A small contrastive audio-text model, trained from scratch: encoder arch vit, text encoder layers 8.
Rows from block 9 of the audio encoder, named by matrix and row number. Each number is 500 + 40 x the weight over its row's rms, rounded and kept within 0 to 999. All counts start at 0. Numbers have three digits each. After the name is the row's rms in percent of the matrix's.
# fc2: MLP down (encoder.blocks.9.mlp.fc2.weight, 192x512), inputs 412-511
fc2.56 102:518528505547484528523504499553457526435448556483580543519491556464502448496506496455471587502517553464533543527479428515474500435532593521464461529510518497453541465478507437532435537510460489531524489432541516516502501543546593471536461499453537501522558476568532514507532536575465407510452488485470
fc2.57 108:471491489504506487472431551522484499539453522489463458523483490555533523545489539541486506473518513546464510484477527435541509454439502524518482528452444557452509548493493456453535556569558543476524459517527533532542560506547517556536508529468496543451506553502484524503519498437514519494537510525471
fc2.58 097:567530550489456482488496512479461459568502497517534470509478480532513567546510482493482449443538438510560498544456525452452536486590496545439454476528538497559545456463528416459445441454467520558560477455523551572471512439493485431416445453452505445474462484475540501439522576516593444478549532479485
fc2.59 100:533501461477500532481446508519464555535460534506495464523504455428481429501466426465459516444469496542457459488460459520482568550617496454441423521477467458506461529513576490505532538477446568498518525493449508517567553507526457505438447496535537438499508526463447508520530556521506450531478624465520
fc2.60 094:549485400519474520501560520495430431486509495598466513548499556495468486485460521548477509471548484524560473457582449574478526444480539488486498508500518524515447479434444421502499487498483482483422587470503552549556478541546544464545598536461557472599500549518494544619557460494464516491533456567507
fc2.61 101:494489468418511509440523479545463443470492500536588546513470470496518487532504469469540463565521517555515470495544519505468532448560479548476484524497495494538553427475540506558449550512486477552562458452494444507455509483499529410454522513528448547528515463531535528401487514541601549506519481465487
fc2.62 099:513537512472514464548476510451502551510528484480532445478491470484458549558536492531503556504505551472458501455481483435496573444567488512476476533508533499568518535452443484528468520523564529526476558549496486463532556548530480474517499592502470499472460576480525462459493507473548503512493452462489
fc2.63 103:516522455488556503498503486517547448510526505495501549484546449549482557475529461528501467465456512499495507493480573515452592514520539531490483410431557517459525435596486531508591523479471534553479498438499505477492508561536525565565501528493450507513462518509479500543522477546526498535438528526485
fc2.64 102:472433438507493508462485556448489468508458506548507528428543491484488496496515459508536467470514468607506504583563496465536499455439412529517505549492541456543469484548557481510517516466460502494519558491467525437504489448474441465529534548527501535543457531493517468430462451579488523508486451533538
fc2.65 095:490550566504474455470515487552462463520462499496486509544511472477544464535536467548522529575525583510507465430482503516520466437482528495570515510505546525450516442447439490448513565499503499536540496494492446475505498586462441458565521547520483527562537501541441508488495418503497574485491518429480
fc2.66 100:544466497497488394481580454516431532499506522527534528527454468555440476474441398551474506448432464468453459496522520543509415443497555491520514581427526500529486484562487564485548557525479525471482456530552478458471465516489488550527467519537480502474518516461469556515529527424534528419455575471543
fc2.67 094:465457439582525533533510515465465498478486482541470474474511502530527490508527497525492494420567440562496488480429446556564420452481453501485481490527510516452508519457440450428497447487454492545516438545503559540500498460496560538452412531445486521467498542534548538488464453449558490528456480532533
fc2.68 105:455522594572542464545525510451479478509493501541508507479551453434449555475480591476521563450471477517544502491505584496526544573413488501504491472462501525450517549500471453469521531476438552526453480579502481539490477521453457574481554460444510458515564463563447498416476508471477555431418539541543
fc2.69 100:492558479478511454515487448433477430480527477454455509429506523464481472464476458458547518427492447481545516523519520523502547469453546494496519464514578460584487461522462482455530512574541526476546496450488461471559461519425487502465447532499533487571473481449516548569470521499510448566532489545593
fc2.70 089:449510547447487550508507477558515465517478509536534512588466452461502486455462488451463487502536493476540538540473475530463515528484511434492474573461469552523534516515496559439594502465491464512481431457500516464511440546438471515454573494471447507479437540475485508510457457413452541483467521516558
fc2.71 107:571503553484458503551484449421502499518522465473491447543487560466516462480450512508547488445526464574542475535513480506505590467479559559541500486518454547489543500520534465585560538466468528496538459554515491552440461455500499573524508454452494547511491454527529498459491503445479542513490457555432
fc2.72 099:553486454457514451535541501504539558489494578575536514461538493480525446482510530528482448465441443449530506574547473534478448452557561490456509481537509491509493527506469467500474523502491477548491505443458528510505437500415489555507476437530506461559456525532462441515519520466513437455465524554585
fc2.73 098:522553498576541480556543454525513542470498515511563432500470511535477517514548491463481447527472572468463444441464485484507454526477435496541540517510489517453506551455508528427430510472455545510527493593484507524543542472492551463519448534465487513510539465577551537424531473429542558509494548498458
fc2.74 110:474484460519576501542467509461484534532543466468435481428475567500506468469524498550518450472514510496467507493462497586495447501535527470536479494448512458469505449471479514529557469506495491482492461525541535500471541482477526544515506529582525497504456534426477555571562468439439447475472434516568
fc2.75 098:492454467530507527425458473505538440497538466462559493581476569528485430492484495450511466477452504461494456460496434516462480529517488510565490438514449510559519554541467450440456474480509459552469421562471484460497430528442528500508478477558447449517473496545495491436520441461470498441500495498513
fc2.76 109:486443480527499470474466538469538487556529552498548533483577538524448505492463488495513466554540500549431593550496520502418526481549468579502531540528493469541470480472479553513512543511456430569480507561583490498521483510550439454478396478513495480522459511604558524462467507503481613511467538523490
fc2.77 110:458479527522553498497469523437461514535552434534496453410403453501546601461464472591502453492526507518489472555487539559502559476476451440496529604489495551502473526514519414486545496485456513447509497512479478548518532492467452560545498516508506488525533482501509491468504494547540437477440546520487
fc2.78 094:508582474463425545563550471515525573445457493499563538466551546524547485525446454534497539506465457550517548578532531547449518499406520455449511465501497540451578558474458496551484491451495524441450494535512447509442493506498461513455551549465524489494539444477514434510486554523518510560483465516461
fc2.79 105:518485542421532492494489531445515465540439565445506483490468444500491536490442454480474510514510565518496511492461565477449550473507550489471529481539494446498519494455543473528511452544527570482511483553511490544512485485513533449476456422526557544507591482452505469482476452482541545540535504502439
fc2.80 104:461540508526454520490482484532527558500441462471397427499514444525562515538477472556495482494492476468419510442559498460561470480469436454534443494558520507443460514483470490513463503500521507461496427482456482545467489439511467458478460443482478520463530528495430510456497439500489528549450575563517
fc2.81 093:538549480488481448486462530514485487430585463496499468484561464470460478494470574510556471455512505544444458446549523510514563505593440486434547480506482474456495519441489522438485493467408521431475484535578429615532501463560474540486557471524454447480455461447518519511502556478489580471515537433481
fc2.82 098:469546481422491525455460479498433562527452493514456522436544472489545522480488457489463415482519536537464518486475539522579485532512474536524485524504525565440482575542542485514449562540565493512502528435464506529458530487482534526480480566492487549502509584504431519565471487406557508536506505445522
fc2.83 103:487518448493493517488545467450536500456519484555544586487479593452464440521492521443536567452417533567477504448418513476529500523532543491522483440489513613517458468565532467517481484519432466531427456502553534510496455503416510583561491494510425544548542542516504540464516472502506435505503535507493
fc2.84 098:544517591442427529537478454496458566531496480529435510542527504554497503548479445508511509462531485521467487473495527526456500498521509469510481516438523496467468484504472546549497532474480463521452462514504531563548529510564480539501455497560499551518487514518458472531540498459451499493486425497494
fc2.85 099:572469533558549538548457542516541521461552546477550543520457450494457567460449543489500550525471448482459534538481488526502479522466543498462541500539487467512448461566474522490492514497546514518510503498545586528440461467560469493451546469513500534523548397548548491461507494524543454491457425488492
fc2.86 096:442478537561530524433554411488554459587513536505516529511517516543480469452486534546537552512430429452463410530506439529427543513460443538497501553483457535518452554484501513464472490520525558489509504453499445526458431517527518476510515462470448532437476548479490465473518472501516515550470558550515
fc2.87 096:543447499513482436541477516463425490495540598565571548513534514528469534518505438495521442492503567500487465539453517479457442489613483503487478477516505519549530461559546499485460517486466527464564462521528493459513493517495540518494426505528469558556483449546463574532487565402455519533557431465497
fc2.88 104:456529531441466580473541510466527534527484531478524490498566496539502530526504486556488454551501449584547490534513562536485457466485435500524490518500558503475466486463546473540531464547542479452449490500484458528464529464538422553551496495506547544499503527552542414467493475551546538580481485553461
fc2.89 100:525426495468532531476437534440473441437471505524454492529509516489469514465540484516511533457386525522465454508524457514443507442390491490512479474464484481518478525583548455522509506461509471446525480472491484440436497515460444601515504520603479493471528506487517511504534437539498488553504497530436
fc2.90 096:520575509543458482440462511427506568506436471534534517546519502473486411561504459535493500492458580539512571465461438560465492462517535458503506457510521562453456512511513584558487465475430520496532444448516478504470472467552513476523461540453569444394484540502513513504431489553510449469452533474431
fc2.91 097:496523527432522451515504544559543428534507497463430470490415563489503414523549442518446535453467421507468541448532497447417584471561536515471470535479503547544522435520509461535512538447541495506437528463546486615561539520497471501520508470473594529529490556499507565593518496510488487516508434517551
fc2.92 100:482501509461472434522468519508456479490513477533511579482528571453561593537474460515448525522455530517443526474495493511583505488495479471455515511511523540502519543502583492546483517508501426456551563513451517509500568476425499490556470458564527489471461559468494502518452513489505460488489540469528
fc2.93 098:485478473466442512544538560493516534495501523496553503520503425477456515537559434499495504543510484456567554493454591478477475455498488513484533468471511439502560539456478483448542510496510507436446520568461511540480517488504522437527507426468507517495507485501555429500479493593505516469518478547511
fc2.94 104:435495548450526499436431527523550441496545426493486428551515457519519529478531507539547448443456526528430568392545513510512557546476531529499481475517523462499491450543519498520554484508511483502511468481520507479477494464451452496502547514571553486558427525479517475449555479537488555499534460518507
fc2.95 100:556470511455523546419535507420502446521523497495486535502457480488459495523511556486482506499503451577529536457498479480507567430554541536463500434535502549507469503557465446540426463509482453480507535539526487566482459497484440535474482498534567547579444534496544551527553445514537574464490508499410
fc2.96 093:443569480557568530473481484501516514525476444481494484361498498528474504462443494497540498543515512399458527526430398543516441561494461487575452547515465504460463518452492445432497544476511457532540464571554528496475475541474549519426493585513545512515424530562439456497517482541462525502478413498522
fc2.97 107:517483478425574493466485511477438516536512574512517541587489501481497569468565532405435469490527538489468466570512569506391568467604567549537566533535432460491507458530546541514561525484434457541493466456617407431492486509582523554555510487445551469434433518537533485536538480515511512496484489501448
fc2.98 098:468430457502486530549459545491467469514458543438449474470507458467527586487432513531479486497553537545491502526544505561494542548563447472465505536578463487487503521429492471459447476465498551507528434527547533465494528524517485423469422478470524437518434527484495494394530534487520531575449435565427
fc2.99 105:489451477514540475436506478546519503510482486501453480570486538474513466557492491425520540451466603504557489501438460528555512527435470487552525464464544544463516492479550578565592528571441475566538580469450492407572462599470470458471522528523453493480483503517492525487542541459471553440431505454496
fc2.100 098:533487512528487561506560490550467457525449498474498467462507521476458494567462558583506522564441453450496569521468460479534535477521487526451451459567522491474479549544445516515456442454517518487487515469439508473458537514550444448449457440475545537488461500443508546440528449510590534512563540476429
fc2.101 100:514488531544472491540501524466516473493446533478528505457488490467485480458546510437556494501538498490476440481480503448564504519454492517492528485534493527575523493499426480532527503472509510525552489534499455453468497552479508485479509482544458473531518506471465445461489522504500467442487579481473
fc2.102 101:481454477445536477530467432445521494539517510519454491506541501448484496513480453493496511493511565444490565398495537477489505449505525558529495464497447547569520484495473539486471446502515532515490492489540553493401467478464438524562512510531513513454443512506442489577539518503603452530521546509555
fc2.103 095:480446470587542574504542492452531566546484454501511495474514504528480501544511552481447475539523481451494489537402478512546518468480482430523504458572471474517507491475529488467535530465506513578458506506543467445523457502500537489437479520435511537471527528546414428458389453513485511507507409493503
fc2.104 105:515517466471437479537479450490571469482539532511455553577496520438544550487442512516467506477480545580485521480527492510520573474514512446493437438458458560463463517503554510492509546522437478531469473471519449447466527477478470501545486554450443544501523540555522491426490467487505486438482513425449
fc2.105 099:418520490472504436450498552550489519490483531468542501466521452513470528499522549505511547501528546507504552494456547481419451450525425461497495472483468421467511499448515473520448438520531454555500476546485435488540469547499431460544413543490451518546522576519480493558441458575506516534500495476514
fc2.106 094:446546479429456460489516574491539517581529458479463488409453496463486483534474488523423485546431521489563510492517487469535495491437514516420507549433503568430507468560587531454522496518565572458510473456514524513431544440446450547454421579522526530480484583495470496517548475526553504548477538453495
fc2.107 108:516530516542525521573458506487523521475486450476500562496515483473500406482517519505490522528558514417503496365479495458422531499490566526487444415525524474491470483510391540467424521518501484506551504500521482514517451583478490467536516455481477514546549461553469504491487521484511490478455451464490
fc2.108 096:536567506482517529553542541513434501413497451539451552495534572447532435512490468488445504462482487465521550521479441553535472458527578501545440444586545496502465486581496477522518458474527487451494500502474552479526549478476450443510541589502457497466421476443517510490505566534464478490551508571476
fc2.109 100:417408474459536517555533488532516446553454451438491419466542535518521534436448515505535552458479449570472509474494504484493454498492444570475515437520478496556509517458464508467517502459488535473490453481526505438524484475533484507503417560474505531487556564498578550473502443572494567467496479523549
fc2.110 098:479468514483484447520510498481460571542485479468496460523510439513433495477543517536415481477544474512418494548558513468443474460507477481541464554481522492443496510495515554532503521564503454535472515519535442500491429528563549458514415440507495533431569467536528503614540466439527431451449534513490
fc2.111 099:463480519473458506481504455528537478455458533564519537467586464489531450578528497502572568539531516536508540533462530425531518527565483466545513498536547495479465516464495495503497488529523486492441498496505477572537528519511416466541464552458446552491527450493517525489485563542446484448524523491514
fc2.112 095:516448532510500439481421505500520442446547491499546439519521468492501476477521427581520480468539466502442447543479489525480482526420438468520557508492443498553474491452474449465527500524499520479470484498476508469484535486497550583471469503546527464455443453506537463497471474446429529508528460506471
fc2.113 097:517496417488521423509500428460534516467485526461457514557497511517497490474497495502468441500479462531517460540441456453492535504571521501486553590470554537481557523473557486583474517522468512450567489471441444476534512597529490535516447561500490451453516486452518472499540537492569447457515524436513
fc2.114 101:490493419461467588463507519473482515423450487460469433463541511490546468569573567511555484488493426521522514538479426459497510460511463466515419479519509547518545454546537543498528454512490496513487504413470540544548505446562527435543464525512583580475454471490549517512485516484494509565544436512544
fc2.115 095:477558552476518469521416461471518554519544554486506534540547472462506546571451448485512479486484502509556451574493526518539469481520520457460446571514559529532511486580508567581477516567443442474515527560520508513486464459387397512538537540511493489551496514519427430470498477439497520508491536483487
fc2.116 099:535485465473442516465435519432451472514472447470524489444507532503555541538458477570430445548519455519538510452463491516485566497476466469457483575528522463528452548459481465531454502449471436485524477513537425456540551424516435520548480526443459479474485504464533499509536557494579460454496489456487
fc2.117 110:451542446519445572495505457540565457483516437465487465494529514523571500556462468556404529523481453541505470502458514537509428532456467487426539529501492501449441485488464433426499571506502509486478509514456487452545484506484468433474539529449440437506579482484522486491481497491531482460526497496584
fc2.118 095:434498485506429518451553500435513458461510494548484473495523459513568451464534556420514557532535489548556487535498491496536460469444530527463395449470532487466540504526465521536499484467427474569457460510496476476473430525535543480564539467482525565512515440468489511474490442518438499529536489486465
fc2.119 104:473532485443478426506459501524496515534447489539474551533484519403568471479473515497555447469473540509518476531569519546574431523419483397429532541477494543501524519494537454559533543523433463515448511462486495448500449511453482516516526501569493497523479565535509519490484610495495567529478493540484
fc2.120 103:540486444569459471455506499526445497560514496505460487477522542530500437427486477435503522467469557516497498443500457453486514525491574537499456521468561548557433456461551585552524568458538500481560525506500489568488464533511575557439443444502454526431515519506540510570507544411525501507471558422539
fc2.121 100:506533513547575433461484513541590443528492502544495473522515452496508442512430472494442518477553499478445514403498489453451549580513537433492515530473532419532526524450505527520466498489469481495508496539482526552540477472466540499522533525512466479547523505530536537474542478499473462433467481412462
fc2.122 101:478491459505520449484480507474536535539453479452499469465519514490534519523423470437473485460563554433437467421467458500469483543478550486539479447497484545443488549476492565449485510488466530550520476588538465443566551546537515577491555471421521468521497519538491459512490473440486543438535518482452
fc2.123 104:482479440470489474422437497532480524492497505461389468472504447502509551517442429549473513443485482584565527443542552454502532509474521494465463517480576567488491500478567528547544529483540490475492514451516590589507511479491474520459498457512463502515462609486483510514523477481427509556480481489545
fc2.124 095:456534448509432568457548562480514456450525458560545455510528439518574512568536507528469542460561466421572476526491504471484445460491515509456448473571564512537558492523534479519457462495560558491517457501506497534504563510529429471530505490486525521472547437491480470518521535489530466486532463504502
fc2.125 095:493565549540432577515509489503458504498492501524440476498530476547525504511469514485480519540512498551549521515582506477564519450472460479505427518533533582541530517465540514543551524495535538541478533530489511525495564530509527482512525610498428561553487545443554481407546510559531506470553476490522
fc2.126 092:509414497427465487533501467441489546502448552536485493490583464484488518496488443525505515444465501473550466520498453525423495505470472503427471463524476558482535531560522513569494566508525530455496483424459489579517541535587447558449558493495456508499566478511527443434550525551493469438496523541512
fc2.127 104:422489502443501544531509522543468511494499552460490536498491456526552574552460484581489527532462454555506474469439476455450503504433443509484541454498436485556564446512418457469476446513541492509509518542501481517518501459556483547554506560530469564553503528560538522458502477542537539545485506496557
fc2.128 104:536461473516549445503480420531453476443462528534488521445490500441470505532480493450530565466533469444475453487452445513504480515483515553535426545454503562468443468526529518523466523537476525508502554422484566508434517493513561505482505498554533511474388484488453555494557481508460498494534514520537
fc2.129 105:490432485512547459548453457542472529459429501486461570422405433468413485565517516498512555526539506551546451485472525515500564540428505540494507511518459525548488442477458473544511502519548521466525483517442508515500464472472452475490477530478519465513557504485468553596451457423471414514512469541565
fc2.130 099:507460491498438499492535432525445472520468500500522487584611487454503498535517467537475504581451530545440571577521456481435549461558515485523514545486510467494469540511522511469544555467496510579540546498525468489528482470468526493490447583560496550473423492445466516479501591469438538499471456450573
fc2.131 101:521506473474497482506422440496511447478454467497567494573500414472459527471476537479512480473499557518502535506472566541581475479413547493453466444462474450499485555506514545503573545508514546525443506508460474428505440522591488412507478421566450526460571579555458552560475485462547548519521528469570
fc2.132 102:553526524530519454446499484546483560476559542544544412459549493531447428533537476476562512469439488499522491569528472494529442475560528480470531492477477509549476462550471450527437498463470560496528513551547531563531491472531482472534513472546505459490430515484466487414455509461523535540514535555493
fc2.133 100:490556484556601507515505474483482510448466479508517504426554510527536506456443533482521515488519483479523504504552487454514528530482518502503478560505484508527471536509478534456488498503524466500483465506525515553581554477429516452462533521510490516490514471513512542557533474550547469480441487534529
fc2.134 101:510484478556462523468442425550527558537585490501491575518480502492484502485429540496462503449527475510475516540444482482437520550516436472440484494534482478544512443486428451531516460522487542529470472544548568465483471546441453501514434469496506432448513498520517543537536444437547444450530463533557
fc2.135 093:441522526492488547475518498517529523561504530504467448461560484498481509554509438519488503530455563497483480510480525547407589437465426508453480518515463419539500508465516477512479406507486564444496512511624473474460438528521538537458496490507529544411565441572489534524506544497482516539566396530485
fc2.136 095:545543494549527491486465476557472505512470599498544528459519540477494545536502465518490517508563545513487483554463451489494548499459484516456508525427505444437525470548545462496519498513536518488466555509466570488442441528467486532450474536465544479538513461544409474478550502483499478550505503550452
fc2.137 103:530489554519516598525511514486517534460521505486434492504459502495479448454473458530530507570561539393485522529492522486487421514534532479470450418564485519455491546497466542519424481450459469550467446458535533482518560447474534545456475500467505475538436482540496448521454488528521464534536486509499
fc2.138 099:477498424443496435480475538469460490435493516479542465467414538474469500489491551512486473541501502554516532418552526481464496452461510600536458479481534456514536508471529466521500519537476546478449484491504475537531491476548468529572542562540564477439533493517552509590579494575518464521500520546537
fc2.139 095:470476490527521491484525477567483472482519527518526496517572477532516458437495512488462534515515466453536539549487508451433505481573566481483531501477424455492497518504458456462530491453545470598471510462534394450560477442529551487493510464490538513515506455513468454519480444492495447443509483481445
fc2.140 107:547449450568534458425480543561449478488497412427536522478557514558464447495452537508444531504529579465498521471461434498508478450442454423542503553525505560467508486419544552547544514459482521524510510593446482500562555582556529437485547537514538522557547493526450547439552522468577594459437577465440
fc2.141 100:459534523514550482509498474583472534549471560500481500484480462495533488454466530543542537498549379487484487593463484530505459478514462540457508545544480479479497460439498511525550476540463527504506467393456540477463524513485441507507508467458516549446521525509563582477440415469449453536562417517541
fc2.142 102:527503521510584538564478547481414504508522588525590451420427453472523508452473573457532489489502490510559502536476519472493458529467514468486473433532510466526473525524489402473501484489470549497492546499447478469439489523485464491522470418551485468498467455474486493475507528490515481475514511548551
fc2.143 094:500547470531518535490464552483493502576448524515485512587436512454560517504498488584499487479498480477474520551518473485459415490476527547506492511460441464525481532495446450520459549454547542530566513575475498524441512503466505462479437530501504463464447500512546518439468527474490479534528546550429
fc2.144 104:548466469558486492531504501509446566539465530456449448459427587533541532455459495495449460527466465426513456589497431465516446493535513450476506539570468575454483493480485519523492551525531451423502447528451475517501476437503541499468502575545530463481560446557513503504469472418485494478470457539551
fc2.145 101:517467571535497518576568460561514507409526569487535498495542477475438551470476555424551525512552442531523445556438435472503554509537566455533430440508487554482520446467467511491555530532490494507524474486539445467465491465462486512488546546482469524575488498502513454455501469499525459539462493486520
fc2.146 093:501511494515579492523520560589458519484436525450523494516546492522542435533484469436458553493507458439477458458457502516514547475436522446494474501479541555527508497430436542497477466560523468514446542534455537487487501517505517542482573511484465514531506509547551445473536560507449510537447541395478
fc2.147 094:500534507516415545440511510493543519528530513513560494480488514472506456446447449532488501502489392503588456559485417491540466537543467536463430521520546558552486550500452557553479540441517477547432509418452549474562462474481522519515519510425569499539510460529469436526497497496441464506507510571568
fc2.148 101:555461513513537507564454450450433483493501528520488477521457485546540532458567510620473517538521470499454534486520511452470525519536464492551466546547462445486488419431387542480506458462485440519587495582488460470525516519552461446504467538512488473448535418513531480460435547533545484487479438480446
fc2.149 097:439502544544510445472507507514553579541432451452523530477483470499505521526455481534512529487514400518508491511473524530406471505557445525508539538456512580478501544438424513486443515502574511447526553541419543526476541504426499463522414479465486481468446443567546438396512493468497461526462521548505
fc2.150 107:484479552420524472527496468520542460517464547515461562569495516446545494563508498504506484498501508515564514548492533530559512565434520550532551507410519570460526480572567520563588518544547521566458525456507475551515454506441446429501468442497461460470498538478424457469507534515450498542504434502489
fc2.151 104:441453446504545472476460492525536512437561427470526516439490492516544518489523487498429467428509469541500501492548478538504552475479447486502451494436535570533511502476475467487531469512580455495447495534521546507547470440528484476489533505472434528524540462507448476415514506488528503438492475496505
fc2.152 099:546427488483511518468546499519526439506473559439502524530478508484573498505541494452496526482423498459459543475481541489491525513492521501488525497561511531519546458515420431412486531436558463452472436512513482480450448492443489467460474448543562512475556466478587451484512420506530552454532532476561
fc2.153 097:503522563499504487512469415463455541463535432453477535555513537432520476450476428593472553490502566519413476482519473537471622555518496482538485557476448487494505522466525513505455435461540462576473525515534502482508572551529460503492488487452510507460425521461524447459481442527480562538398478440454
fc2.154 108:539469511526413515484546488483505530527468505456507524519567542496459505500585474469422490504570569477453521518479546497448573518580518531475488448508460453607482445594446569534533463527524535573469461493549417476504468491479550445544474521556554564491474545518470519456455523506539496530579466503483
fc2.155 093:490447560577533479455420486518468499528551428507500493497493500461535469571561534488512491550504471508511437500442528553593472531450496457463411473484469553538514481448515560497498547493565450541507487531498553538480504497562461514483560522468484464477525535495487455494527519526492475432533473438448
fc2.156 098:479515562516497525477467543499463502450503576424560499512484538494533556518533594436503585509460459485521491507433444468421540487506447496518502492495542492570545466509472368470410542507462482520584440517522443528514426474442536564509450477506497457570552445549525470524539477536464505564515495464483
fc2.157 104:578514509541511532520471414493455479490509536536501475508496482535511480463548447534457537513433546419437427467475511483500495523541550507600566404525507551443441552514483609490487469543465470490506523492520501508570601503489592530460513526512464490529462432495447549440419546501484466483521521437448
fc2.158 093:523524561484509439510569491527538533554521441447461433469555504464456477474498495526463506495517500479501416522567470498508573479539455460516518465446560455560447452524485506549445555524492444524517544519453446514569468535524533494516499454569479512580443521465473501510477514542501433532445488499523
fc2.159 097:500431430514440551546521454469490537537492502462527521482543522450488546560554461426550536550475480523537489523393551587518495470491475582461431521470581489543534510527528498453506476487492470537504532452536466506448471514472459530537454547522522530480557522468490454552539570449551570519568543474485
fc2.160 100:562541515472440522537474526430513427547557438524543448438487465484530521510574426583563446512475441518569497523489544516539453410458514512485504511411533422490479513538515442459521469516502499420504552514525498582494477542567468518518479533523511527443492505482458453537463459480483451505522481504504
fc2.161 096:511509485579471549541461517586472475452454411403484427486493559445508494486505536565472439515469574515504480485474475523558480510525510493514484501466536522502534474487520418483504508478494553526479560451554502419459558528436528444550533471482520540523494544446559470539504476493495493514486552448507
fc2.162 111:458509468429540438532509472517555537554513533478410450433452492497458564436485483444575470516509402530557532526514470460489448549484522502517525465433564482480534514570445505474526480476535516482427542467484502508489505502487475532493537446513594518428456496468506466599464498527537530476514470552478
fc2.163 098:514519530489486518458491538429465489594517560484483534536578555482485481523479447537493507548473494554503565513504542540526447528539522515529501491450544524551458437561470495504566465455415470470488489467560438533476469527532488475548465420450570487511494486586447425469448517551559455465513513564491
fc2.164 102:476505505459519446484517490557451477524551461437517448443493512448440555523445517415441495429488539503526484498556535525561420513418444566423498519449473459563428486526434518484533548536521540468500491465504526437486498523428497550454474448451450443509436482488485539581505483458538554564485550533606
fc2.165 104:478502521499460458505484461464493533489530510520520526529515520472456509464448465518523541511518460466547493500473544512505500529515578526552507437384545411543534424582552509490563510459532512544466478461514449507422414534473482475509434467465453524487513495522479512464507482477444474483482417470527
fc2.166 101:567540557465543529526494481553501464468503554484444477522552479502476496470434489526466503553545428473489534509518516475473483549500539552528495432515493497537434552469526479575504512473553536554511454519515471562561516530493546506442440468488532516521517447496496519483511463476474502580505524509487
fc2.167 098:580560471465589479477445537453457483556464467486422570482442544541506534505488455520501526523475454481551518473534521490508505501521530447505537521441531473470527501486478574558572529485491439462443466537498461540530548521558484544498558472500518521525464520467522500480507544498465484573565536524541
fc2.168 101:531520520492546463437472511484565479552517486529462497425547483509537580543487431544480433482501534526525536486525495548539556554443445445522538476469541469449520470521574483439513475469576471405463509505570481575567555532471446560511475470539444486487423614496541462477538458534449469554440451496506
fc2.169 103:546526512559467580496555524462473481455554480528508550512462508538502390490582509483494556531507506525553503473427471426476578434576583501494421459575516515502544501523490514505525519532473563509507490484520403606564545474515576470457535510527514513489512412457544488482534513526526416501568463480442
fc2.170 108:476503581490521523544474446505538476484558538494557529480529558509464552523537559426432532547543504547499479491472506476500496459512489503547491461502494516534522518557498517519520501532467475519507476508516438485461416508468536500526518460548487479453564482587452532408421520459526574535547479452506
fc2.171 099:534451455498513541554445471522511473458510545563504463554473494472499497526526486505444494495560536486543549542509548492563508544525486460522544477513468548517470489448555495522562443504459532569519484522563453386529497450526531533461570561427559543451558434502431517564463509455495536458466531484497
fc2.172 097:605491427449502488523509562462552539495505511532448449552537491490431536410447463458455491493551448441463529536512441482517464511465499483499508513462519424446566523482469476481561482538492456517564552541505550410481446485458564491511503506520518475559444496523480494530570471540538535484511543503483
fc2.173 113:550494527486477537498574482507488520457519552508540535546512478494498518485458494499545497578487504560533509584548485578446422533401485434555552542528504430500458516474440508546458493478509554471561489497457459441451523494456534550555573529495507461527504510546532520421487562477511544451536506479518
fc2.174 099:499542500536486491449501512539519535508406493425516478519449495529542454558530512566520517478491490554474474529484567512418592526490491465534511462514564483546588424532441505473463470462528500531536483528502523553564488482581550471521507490560558527525493470510531473484457472515487490459500456507491
fc2.175 098:497458467472486504502507525444565501479511512504424501542466505533548482461535506539498503426520481514555555482539432461524506495488554463405455517473490513533470478524551401533524516507514495463579525496534493527432449492508499504529453587508553491528445468546551501537501538501563475564467566539481
fc2.176 111:474480489530417495541493462561508518557511522495537490572552490528468431512587507448449476531480520514461453449519437508504429465514469539467535476447536489533481522521474498516488496457524512573583463471500518504468475538577517512485487531548444548455568489557467467551551558513563494458542579548503
fc2.177 097:504520483465581565443456591505534510477478477559482451461495522463586566535425532473498511490473527554527512487507519552590461494527438512472559574489484456575471560508535513528513463530537440490477535511531605522540519495517439456586542453536470566564555472465512475488492478554585571544549520487560
fc2.178 101:447495478550383553465499526568494568576542456488437524525535561482562498464454523580535559465491490518534512533514529464540525461541479486488486466517461484425487422393522459464537524491505492459520447595515552469469529476545455457521414500471537543467587529481462495519521522444510530461525455520512
fc2.179 102:474471486482519443474535535508524516528417468540508455504475441468537521531531573449509504478529517473531460484479523524492572558561455465533492517476468494522548510523501559538498465474534555510482539578502516539490498542446461502569480468534478525417436584480560504484545472496463507542475509445523
fc2.180 099:481519528479470544535522517542543432466439503468426469560456447501535501489473541527575508453461488534527541482489525523492463488491521507518481448521509505485480505542529452447533528554396468552427449469425556507490570576511467450451553502521516488550534470433518515453451432474492521455459594495475
fc2.181 096:531508554520473473522442500504510505500409542491530498511531503546505483539475531513510537501558466551495553466506552464523470510523507541529466470430524512523511513501474513515505463556454522472443546463455499494509486443492527499491453559538505471535491462472527525503502520536568495485497535450495
fc2.182 096:494531510469487586535533518482499452521473588563448579582530461495532482469444537516486520477478458539456505514509509444563467498460465464504518460449503499433516498528484440498442492529464495453399528478469538448420523527549469483468559593490497491509479515481487571514441540507562528543491473517572
fc2.183 095:538488553471563515548473535522451460548511474509515470420462512473512519559523543520500555504485478561552476485583523483479506508517587497493573527428556449557422480428506489487459494526469504499469500520517538494508511558512512524541476512504466467477532542567521530420487539496519546503494477520505
fc2.184 104:420562574468507496477536488505542485489434553438460454471549510519517482507485509588507517495487547427526508425528477432460507548434475428497508525511525514411544535462483552499486463485550506476428454539479487571519566480503569419452423491442538460495444474532453473461439441471470542533481530465468
fc2.185 101:508443485569489473504506457516544566544514526502453426499503502518522471500482512485507452482544514422461477567480517449555520554460511556469516487530477447415474538447460483498506447512460512533512587425494470409523498528485492510472554522492463449493490485459521525535552495538436427446444567470494
fc2.186 108:487540426483461502495565488491520459530493538516541435541540527495522445525535486502480467558498461463490513554554508537447417473557463482553510507525497419540521476567487451488482460474462446487493447465454481456432510563581490435484461436528503499535503555512493542552475502474505510496542467509515
fc2.187 108:470441539491479471420447463541566502511474485522555492507526468458510545567555538454488450491430569568563526517477581506552507497427499470424531499439500488474534518519592524518478556517524519497515499468499441421524427487461510477524541481523472507483590532483447454486527484541532491467485485464484